Rows from block 2 of the audio encoder of a small contrastive audio-text model, named by matrix and row number. Rows with one number belong to one neuron. Each number is 128 + 32 x the weight over its row's rms, rounded and kept within 0 to 255. All counts start at 0. Numbers have three digits each.
Before each neuron's rows are labels from the 100 clips, of 14976, where the neuron reaches its highest value: "top examples" is what is common among them. Only what is clearly more common there than usual is listed. The data: simulated sounds of rotating machines with and without faults. In brackets: how many of the 100.
# fc1: MLP up (encoder.blocks.2.mlp.fc1.weight, 768x192), inputs 0-191
# fc2: MLP down (encoder.blocks.2.mlp.fc2.weight, 192x768, transposed), outputs 0-191

top examples: speed: slow (90); quiet level (75); compressor (58)
fc1.663:127164168124149180153162102159167169140105078145136172114202137164146126119185165110150111112174139180105143142179164106141081122130153160086122108082093080107091074117138077121149074079089076119088149127124129148147155172078125122134172154098140135072080132122104152169078182156104088104179102104149124157130168112089108125163112126134155136137188068164163156103169104089113082136198176119166089160117119076137126146163116128126096149138171110113091076181078101116130102124147105169123138072124069150146118143082071135160125124099100060143110094114106138172123109125139150038
fc2.663:142074135112147217082128123072105142018095125122089124147176125000121099102135128134133129112163104103108063133167135121096128160145141128143131097142182146113086129135117144118128092173085120131156150185146107141155135128154056145140154067094089153170129137145128145123125118157122130124143115079141086134135132129114133124142148140127124116133103161135133154113163118099109138158142129167129153148139126112125138118128157124120128147040134094130108132138153159134008144084162129126144175103223137124174187130109135160148129121160021138167091168171170111142168130147133171117

top examples: state: faulty (100); bearing knock (99); conveyor (37)
fc1.487:130190154158149206192158155122160172132166171113141153159143147166158150151155100132072111174127176123213128136142144131178153146147107177134127110072040038133118104080084084110133148083126137118120138097080104103122130130060113114138094117142127090127160136096150086088126103137106145084153169151148202137158122136101153109112089171106163138072113108153162138120135109139162154183121170123160171161167116180130166140188133146188164127133157150129111095117136135137150135114080110103079125097118066130121033127179165105148089132102099104085067093077108115134107125147134155111
fc2.487:133074116123103139104114110107118139106124145111166255124172109183136132143132117156073136139128111165193126149164150140133074161156142127129137036037113148130124172128119120093127132136238135128113101128099123140127131129158044165106148138128172114135118123135154134135136148099144122155096138161139167115096194159124139135137171080089095136103145008090140121135015118140132120149107137168170121157159142118127149110201089117141117138130148138097131143099118108127132128079069176122177189112143118144127135131124130087130108113160072115136134141119164158163056132147126145090

top examples: state: normal (71); pump (50); conveyor (49)
fc1.477:098107103080108136169150118120116140145138131161159199164095136153165157176115151074201130108139106165111153210161133123238147102130165165102180147163107056136146107123129110079125137072061091148094139129061110073137100130080090116116157100087139113160122119114099076099103127114129117088142184117112113045078153119181139179147148136131135160119152109148191087140167143142135190097143158135118112138155134190142092133143126137123169170126160106137127069095083146146116135164125084115137108102129096127136129084162133101135069079130124102129069095117139105094102076086089129185
fc2.477:157119128112095158079157145193113115193235145154151249135139144100117130156132132081056168184089151119132114116179125132106118088097142126114133114112090102135127162122134151071134095171136106165127114143091147135155135128135101143099131049172057146076133129130101136120145146154134093146141086131166081163123130122172085158143067176153077132130127143123187114114127133119188130106133111152110134123148152111146104143175108116109092130107143128073096079152106144203109148194172129111177170131143151128101171148173131173118163075158145129128115105187163117118195134049142140121

top examples: electric motor (55); air leak (33)
fc1.755:122143132131122158160159087162167105145126185113107138125127137110170116125182154095119112126144151137126161190102166164125144135180140096118151128121108081139116137121130137150126068172118080048087121125150101100100176109092066173160106044104137131096030170126083079194063079066049064129186107157124112074132208201186142156110137099130147141103111119087112107146120147159122141175125116126084130121148184124098082125127152101154141147093133123175135136132104177177107175112134108149128116132124095122130169140122133097151157117127130163077123090133095157093132151111049110115
fc2.755:040150135151158219200126147128152135067100113115075086116153153120125154180121144153101117151131098086111103134103114150155149188130132119148125108132059120133113137120149129143116117089069124153143131039082128117128127114168168091122009162128072133147135123133122141139113113115124127111132138180134133139189125149125167130124073133053137143130126175127116137136189141135119130128133114148161140139128146131126085147117158150132152105152111135126124162052141137155189121179120065121097085141125133131100110127153127105116095076079135153131104112179155114113000126144117106122

top examples: speed: slow (81); conveyor (53)
fc1.668:106135134142152147188195118102144189117136176145145158136128085117087103095173119125137093074156133168183100092106159140083106096121132185112117107114078072118095073084163076110075121143153146078137156141155101138147172155090117156102142092112193083134049135129129152169094164130076129089181138121151097084136168139095180128109137104154097159166165119093177174081162130134120160138123130186123183139206134089138130100187136105162063090101156100122104111155127138131110135136125079099154138089131085130078132117141103195136110051146129162152050143107135136118128120133069126086
fc2.668:131139205140129124145134123198112140079138123119139152154189074135124161148113114106129130132043100142117143151058101122160116153121111118117117103081097100122146140135148135137149140173088106146119129077219164143129156124150143095116153153141118177200136141140137118132159159129124169157095124099079124123100093071103129127137141139154166111104116106112072101120162143149152066035163137142130090100055134145099082128123102134139127111170147116102122069120092079109033102050145142153170059099140119174141176148065150161122152148131137094150130092109083165176171155073169141192

top examples: electric motor (74); quiet level (74)
fc1.766:092101079033139170108116123094151127168131195124133134136082157174145176110140134191145141169124153140153082141101181142089098079123147156122124185170111094171134114108127094111100151073132082086095128136146117133122135094099059141113087119136110103128083093077126147146076150163158147057183107131114198117181129166120131123129148128153117114122159131158140135189197194195157150102153151168111153135173117138109107167105183129154139112122125060192156125124120145096081146121123138140091163062107134083082143099130113130137107102098048159111174116081135168143174093124081149148
fc2.766:052096150128123047158114117169134123255136127130221153126131142146140140137128130144089094138118125144118158137122125120130132115127127126110142175141098115126194128117120125112116127043117133128113126000118142129123125136114120147121143144162131083015146135123133120121133129107143141151115141120147123112138171199119177138127234122125155151136142055142177119131107122173181130156116134210133126124144141146121080125226107141137120063094139145133112088117134088141122129114177130130042125132155116122137082144091126119131089133126194098139131099140143120104131117147116120136

top examples: speed: slow (64); compressor (33)
fc1.690:158129141126102122157118127113118171131144165179139156174180157177158165147177119152133130110164138153153191183109192124204146167070121139125164108141112127116083093099101115078089153091118064081107100116056060086125097077115061081114114121102131098098109127101106129191090114105102159093125142122120152167174137171108091120116106141103148164095119123193114127133112085183169110163151122101153135139151220127132102146199167127176098171168146119162136107184181122150096159128099112143101131071134058132124098091104127163087054097113087127107106110106118138168131107152123099116
fc2.690:050063136120127050128101123156118138246146128138186184133136142136134126139127128155076101129128109145140141141232118137111115077139127131125133152137124124121164127123114130137127106018168135133126118093086142129129125138114137141108158137155100091098141136141138119121131167156124134145131144073123102121133161231126170111118233109098132130137135110130141130123073122132196138136124140195156117137165134128119089117179116120128095118125140140136119126145146032135129111130255190131088145120177131128139138129079115101127106136131195127133144116182140128132081112145115126120

top examples: speed: slow (77); piston engine (64)
fc1.182:141193143140180104163134144110146167092116150122128103143141076085145117176191151081118088144082086166141100081121074160083100129175172174092122132102081098171123150106122116150063107110161109102099178110131162097102163145144112149136051042136122093058091150139100173104103082125143149093147094139135115096111155182144189086107151148127147157211156140127158146111187161139159177158106132168129181157178191125085101123153136114177130115182144146172105150188138148148128149169107078135110144113129082104113138164147127166142081094172118127111061137122133093093118131138082117131
fc2.182:146139065128132163146077098068082139160142137101086104175120110140124118094114117107085157136157197176179069152130127147106123131095120120148121133148091099110174151111117141088112133169139142151140094148106099142116093127085140189147149179133118130228126118156133133133116115120148132182066167131107158146134150047122056104125143086128057101128076109070131103132090107146003132126142121182128106082121128112154128132093140150122146128116160148068104139113138136103151123055174188118180145130093115150145137090204159109120161182141122117174136109153093172126196126140145091171

top examples: electric motor (81)
fc1.605:133130128148191195121159151116144120132173152190162129138224146124143144144141124115095092183099109151107133100161107177140182099131172149143144113125110104157112141100119071102110124082130115128155080173137133139073062081201113106130074048125118081083080099169088139149111173111103125095122119088113163107151081134034082059067117162095127097149145093120112189150078106181150119117141110120131130085139172188116138117144132116155098163136126168099127139090179127156157074139086121094090127113119125157118109185167118133144143110109131078137093170088115144065108127094141169100
fc2.605:143129141134133194144136123180140148122101128107089212113155181077134153147130134097100196117114124105150161128120138143113162216112130120139121082070070114118105139131132146143127125167029131130133120063113139124137137121096147089110100148163120169203137120125101116143129102100117114123106127129132142137133140122138049123114053120088130154096136144134074136130148125122073107155096135047086136162070146157122181172079152122112174142200125138130128141214135115126189169111104175135179062163076127118081138138087123112106121111043117165126119064132123143140063125070143100132

top examples: state: faulty (88); air leak (76); electric motor (29)
fc1.3:158070099099054195128169089105127184154165198122163123123196094126130141138133104150179151112117175189147171139120146138076194136145193151111147149123091122090154140150133138135079137039112079120136113124121139110101144093126121132175067109127138134092094128100080127096073078170117102119134149112148129114153082177102153136114080091149113171145107089114124124105139127129135162115106197120107100138196122198140081186138135138153142120228160126153157166144140126144166149140174134176149094123129090163111132176081145087169114125097173161158068117127103084127156119083144152102
fc2.3:018047133121124050141113126159133121213172127129196169131122118126134127134128127136108081141134096135119134131193111136127122076133131133120136156176101128127173121113119125126127121042161131139127130055105143127123132133128112150110139117143093107057139127127131118132124158125134133134135135121140125123124132232128187133125248151137152129129137097132170147130100127117187134146123137183147135144157128135119090116204125147129103068111131125140124137097130000138123122150255157136091146130168133128126117145113114121126091130128189109144126119158142120110124112148106121123

top examples: state: normal (73); text has "fault" (73); clipping (59); text has "clipped" (58)
fc1.358:117127153127126137162133114143165088108115154222141210165133098192159174150165053179157126070120154135110167086156114140127075119115099155137158152122124079155158058142171044087153097074111077114077122123098136119138154114069108091126134132102187115186122089096079165165142143103149154133113110103168161165100101128090173150124134172135101112093192132155134178135144158123163080142169139121127129149141097122130117118175131142205057141138129133120118127127136069106105127146177097166120096077123089153124134170067097138149105094101109174134120126081091157196164111127117119152
fc2.358:088154156134117170153127113063076162046192111127127081129152090056122104151143115078105135148148104137132051111174118117104162141142142145134148149125130117125137120134139130097132122137090125125131135135169111108137117128111124186127150162106098086193127139124132134128123103131142128112125083065116099148115126114139136127138220136079089126136124191121160114122142126154097112093103136204186158141174131139145083123216133139130102160104126084106132093118146146122046142080190162138117225136153122126140098137255122129120116108135088126130124109175121118116141113011126119136

top examples: electric motor (54); gearbox (36)
fc1.510:126173136117149164097178133146149115172149178169086173105158072139109106145156107096079152120084134078096152130115155183059157131144153114147142166140136124153089129114147119154085151181195132106128117126120125144096148080164069101110046046113168127047065152150073138152074119115063118153174110079139105104107124190163110132118101183114161127113144122106105174152173105189158138166119081105111140072140164137083112105121133062149149140207107084178146110114144167115137133092132093172135124136103092098076165133157086157137145118172132140108107139128120092104137109103071129104
fc2.510:158144163140126183159140115119151122111039120119122039117123176107119144132137177146134138145144090092092131129023124140147136104085102140123102112142087147151150151107174128117120114063000139144110145105146136124107137127131182074170069182119129130199115140097146122152074124114165164116137108095116097144148098123086123157125105175124147148115150199130150138102155153119134100098159068088124138163119144128112104137122152167129164096123135110147070155048137119130164100164083043134107035116104121138119141140084151154120128112068146166156123123128117125134037160123142138141

top examples: electric motor (84); muffled (low-pass) (41)
fc1.625:142166132104188242174162147135136165217128124134073163133119149136125111106107099128121128104127164105144159135155123193102139171131115146110140163087061000077110082107096112094129053157124117079150122131068116139106088089138126116131111099135141097147133125121106091074121145125069118109097124155182091106141093135090085139090118158105109136142126131086127210093143105133128193113122085131131126101143177129154122123169157133149092166155156140136145140159145127139136154132123145129121102083109144103073138121123174180131121132124083149148104114149129117161141130125129129152
fc2.625:096080121137158203209130149180137117117135108130086149166058124199124156135117129112178140111073121130114140132141124102173137123119129131150108053081024098096077124127137147181141171172105116145139143123041112087127142118092148077112122199130108135212149101133126120133137168141133123140096137219102134131138115143142159135137083104116112137130120096131166118160115139124096131060116110103189114131051142148145057120110124177135154065126116146182129142069129110141144120234188108134129116119139135153132130118094109091126114140153069134115151111161092104121094126156093138158

top examples: speed: slow (69); compressor (64)
fc1.395:122110111145173173165156136123165144127156161127129098170209129162164148169196145088134196149080150157111146167114144116154141155170152149146121166155106071150139101108112113151151117115100109093073171098143110076105103144111092130104098090123166126187092123121121151183120084155130121067165150064155230061090105138123072102119101144165112187147133162129161132162150163107178159131153125137184124144154140152177096133151159109160165191103159148193091109131159097083087090122124090147074121092119155112133167119107078133108077092115099065105120080086141115165133106135182121141
fc2.395:071070148113114107144151139119143151210176132136179214136111165180143144137134126194134083147114117151142139121185138141108149051128118139143134142165154124121166133121104126095131137090157134129121119058123132122114132118142079125097181108104087080084128128133109131135134171122124122137120131078132111123094180246130151143125214158100145133144148109131164146131120130181186127172134130166126138134168135144120116117180149126139088093116141114123120089109145044123055119121238170127000171132165126136117100142066114112124082109114175113120118127147133118124132116117088136102

top examples: state: normal (71); text has "fault" (71); gearbox (58)
fc1.569:175167127150131111169142125144105101193111145160163133138117089131133119154108084105121140032067118152097151115135105143120085116109093148119157115111112098143123112113155109111133124128085131140126127108120137106111172140121095141138115113145176123165143163128092112175164136097123131144106142064123126075115095094079068056056050129141086130117121176148136182133096111105128113137139135137102113112101119140114153143140136144142116255220143207209140108223226185130114137095133130118091111132113111126119117121162155201134152126076116183116141103119109098146152119088097103131
fc2.569:169148134133126073171130144142105123082255135135139174121122105191131134114126124146057138122122117141100115111174126120130136045112123126132121092117082125133159126119124128107129145097135129115136139144208130130125133131122150145135164108121086136131132127129133135126117201131117121146119118114125102134146123050108017140119117065111128126123136170125115136128090131127107133178125153141120126128132127139121132134096118123139110188234128186132135161240143141142085127091205137125145138121091127158122141122038152043124159128155175108147109115136134135122255125186143131152